From a checkpoint of a small multi-label image tagger: widths [64, 128, 256], 72500 training examples.
Rows from block 5, named by matrix and row number. Each number is 128 + 32 x the weight over its row's rms, rounded and kept within 0 to 255. All counts start at 0. Numbers have three digits each. After the name is the row's rms in percent of the matrix's.
# fc1: shared expert up (model.blocks.5.mlp.shared.fc1.weight, 256x128), inputs 0-127
fc1.117 095:079109061097154000121130144120098157115140141158127146118166115127117163078071085155126172132189136118150143104130096127121091093102116120148134140118103151206131154091106110178117094130133109141152117133122151137111134131156121055148107137155140215109151181097107130125143098127159082145125133126079173162084148174155138161162095040104146110168119084074112169144118098127156117166131
fc1.118 088:106159121064106138155093192120120110106072132091136133118116142135111052202145069126129079107118069133152106100149146145122231147136113177099146083120168074147150107116134124152080116113143155150124115152120138148166115132222106120151070104155150081141175119105095119173120117184155074077149094124125145099085087111119120118162130089126166104108149142156119147107094159122192126194128
fc1.119 091:090145083133121093086119190130191153078157138121130124124116192134112106117179167146179164120102071162119101086131120129116140196132098136181128105164134183136142104135150092127159160185099104128104125062070149110115139166167062104164139116153107148130139096118166124134141104129162062166075113203112151124151089101117163123161105124061160064101066138140114098151128151140148075127173
fc1.120 097:104106084188128115114152163139086168133157183155088114150136098098118111149136118130131125119137148129089114069159206132172141192118088097098135146103148147128153156151128160087099135164043086123123104157180114109157103167119087112160156149081140130116147098050132177149165190086110131188093135132137095178181135073108160090123097121162072066164110077129097155127117138117127065140129
fc1.121 114:066159091169144060109123139097093150157127139143144127128184142149102149114128127114117170062172096134131106051126135101164117110109164103123146131087100187197140133096116140132177115135145069073164122171158138094073159134105134117151089147108193190091124121112137148117140189094118090136148122146039145122130076100173157088162085150117175131185078164113102156119086135138137147093100
fc1.122 099:109146155041142076169130090131146093116128128124161120159130112101144066126191140117102176169154115116173067105143129117166147164149093118126095094042139078141171127141186164143060130142091161181105121104164158153152131149132131137068145097172104152128185103167155073124111109153156127085084097110129123155157108125074117129131145043092142137092193122124107112142154123165180125169133
fc1.123 089:112097102119115120139171165134179128126105160100121097143112193155187078162161184151160107084134119124144133053107121081113094130090109109176103087153098150093116127131144222116121103168116078105109115057057117154135136134180170120190145102130130123058094144150137133122101133069178071134063133200138146145129123097130095107136120121098180150129157078162097121126087130153161127132137
fc1.124 109:093129093132148041126135130148120107069196104136125196154105100081174099133115129144101073107131097150141143167100123099176129164121136150163076130126168078188125086093139165195146130152150102166107112099154145091100147169118133135176134067135085103141129098104111110158156116111150057075134081160129074120135139080147204059134082134126145130143099140109154120175110162123152084081153
fc1.125 083:119160137123111090123116080139114110093103136146175133141161135175084103191096100147131089154121130115160168147144096153129162201214079109178089133110135157106123125135074109119197119145144128127100086092053046127162146147168087086090130118150175111141145130143124080172136090119124131200098147116074160094146152152119136089140105078113140086151161100076152110102168078153177122151092
fc1.126 092:136142116115120060092120132096138195089145114175091139167146092127112161110146121094171189127157122094096173079116138098144051114107127096114108136121148150157122121122104108216116108153136115137126163121129081134112134220129123198110149082146140174086098114083131156129146074080164152131107063150128121161193100126110164139104121083074129151165099083120116105120135176134180121046119
fc1.127 097:081157077126156056153086100156111104076081112109146091153119159096146125111142128163087099121172108101128104157081135150147125118102155160110099108100131111130122108163096167138112124160137164179122153133162123135142106179132103135145027107174153140130152052186109104123126117176199111057099130113081166151080141131111107135159151058105165127104170182159088152135123119182180183106136
fc1.128 098:178104139170142086130119141141113114107195131178084146166103122103161143157117127088148088117178083174091127114149127173156143141162099121164128122189149139133108077067166133171121127165078100082097096196175184117129140119110115099166148124149078146154148116035135124144203106122106145146139149177111093192124199172135128077184101125174110132120108118128129118113089145063131099131130
fc1.129 086:154115134111151144147113087157147124081109106086096168152132134142116112101166190148112196118153160105126047068169116113109157144125109132103112142066109150176167179135087133109152136171077090120182143073182120101097185143111185170119130176129157159141105135195120169153118104141043177120102104098118184109173127116185123116096185113066095083126151109137131110144107114146133164128116
fc1.130 107:081150168045143078140123092131138150085130073117104128130071161134106099156158145179143149141143077121113062137163130160131198113151134120126110124101153145117144067138117181127117188155096154130126131091091173063078172154139142137138129124120126143191142092190116127133098136185110134088114084147154133062176082086131148150138175127121134065118129101132115080119089202161159158157172
fc1.131 117:127142118179110024154120106164116098098213100125143130196088104100131118141153114089158098150131132125163138163104127097160143108152130112184111138166137106127087082086162150129138100156120092170107135151197075156120124145136133133141126077179106140110146064087141150156184131117161058133142081139120129117128137127131082096145044115139184076136085121115171137174150108134159101051152
fc1.132 098:105122089197185142120154137074142177113057118146120129180075095131065168111080131133167124077105165143093156103145133147147066107111138073084158092174171177153068136090106152083120146110121090112223089121163151123123148108146155118179135139123177126165106160110120166167172160161108090180148111115103142125123113136143125153145094148110197151142100095105108162066117132094144125101133
fc1.133 097:128135059177159089098179109086114059119133138148116114149161091125116114143175137092123121098135124141119198097103178138167101149167144086140158153118154211147146140121148109127107113110137101076179150083144115095153173148130083163155128106110125137110074134125156067149138161078109089104119107178060093131141099088157183117155148143043087166166087135137144108120160144187135110086067
fc1.134 105:161148166150066095077129099151107156145122124104065120189156132074115167138123150077152089092117083149081235114129144085105147161135161162164133165156172172167070128179148136107114081164102152111124086128134103172136123163131103137114110154156161146093133138148139135140148154068166113129070122162084127190153090100136149142083108087106150161090103165084133108099174179120167098098123
fc1.135 117:189206130174156148133146064132162136135129154117070118212130115139119154119144126120133117136133157147133168102104052109144128144116158158126136141133154172135081128117147154094106154122106095104121124150164077148144138127157085156136135146122125108098074107139161153106141163155053107144097072141096148216131119126130023162109053132109162163102093152095173135084187140107135077108081
fc1.136 098:133159086189111086117104143157097096079116176115099108161184030121166078160115150116163126142147150116124145092110133140148164130180172074152118145152118177105143064114096114140141111172042148137129105123182094113144127121142064106126128128138139129182154127112146147168138115099148149103126126136050106095123153101216164123152153093145123118158075126126111105122113092043080082105110
fc1.137 108:176122065143132123075092110110124205133144101058124102128171173190098156148108160151117125106142110143117117138177137095114193136135119130102127202141111198180138138158107168128098029114153156074087099154112066147068142169170148124154140124129186125130080158112141128137137133094148120120085145106121106119211079144149127135121159118092121129082109172105144106105117154144175083116110
fc1.138 115:116109083158179119187094109157124112162165073094124132160163084107185113149164145074088110104121179120138121107167111096115087108130181145094115159113118079129092165118130119136147125127073022155146134184206096144095160141101111174177117116115118130107106107144127111141094159097136152182127165110115163130112109085144141047197113131173179106102132060177137145102137099105117135098123
fc1.139 099:164137119145106120134134118100154111115124069149149134126111102186090125185190134116092120149119181053117080141193125166119135129152112122163136159133087143204116115156132124087079129120118139098164076057141155150159180135148177168133076161150143174148119121144084138112120179111094122107095059148142168079140067180138116060138165108113171040118121113135124118118155129181152119159155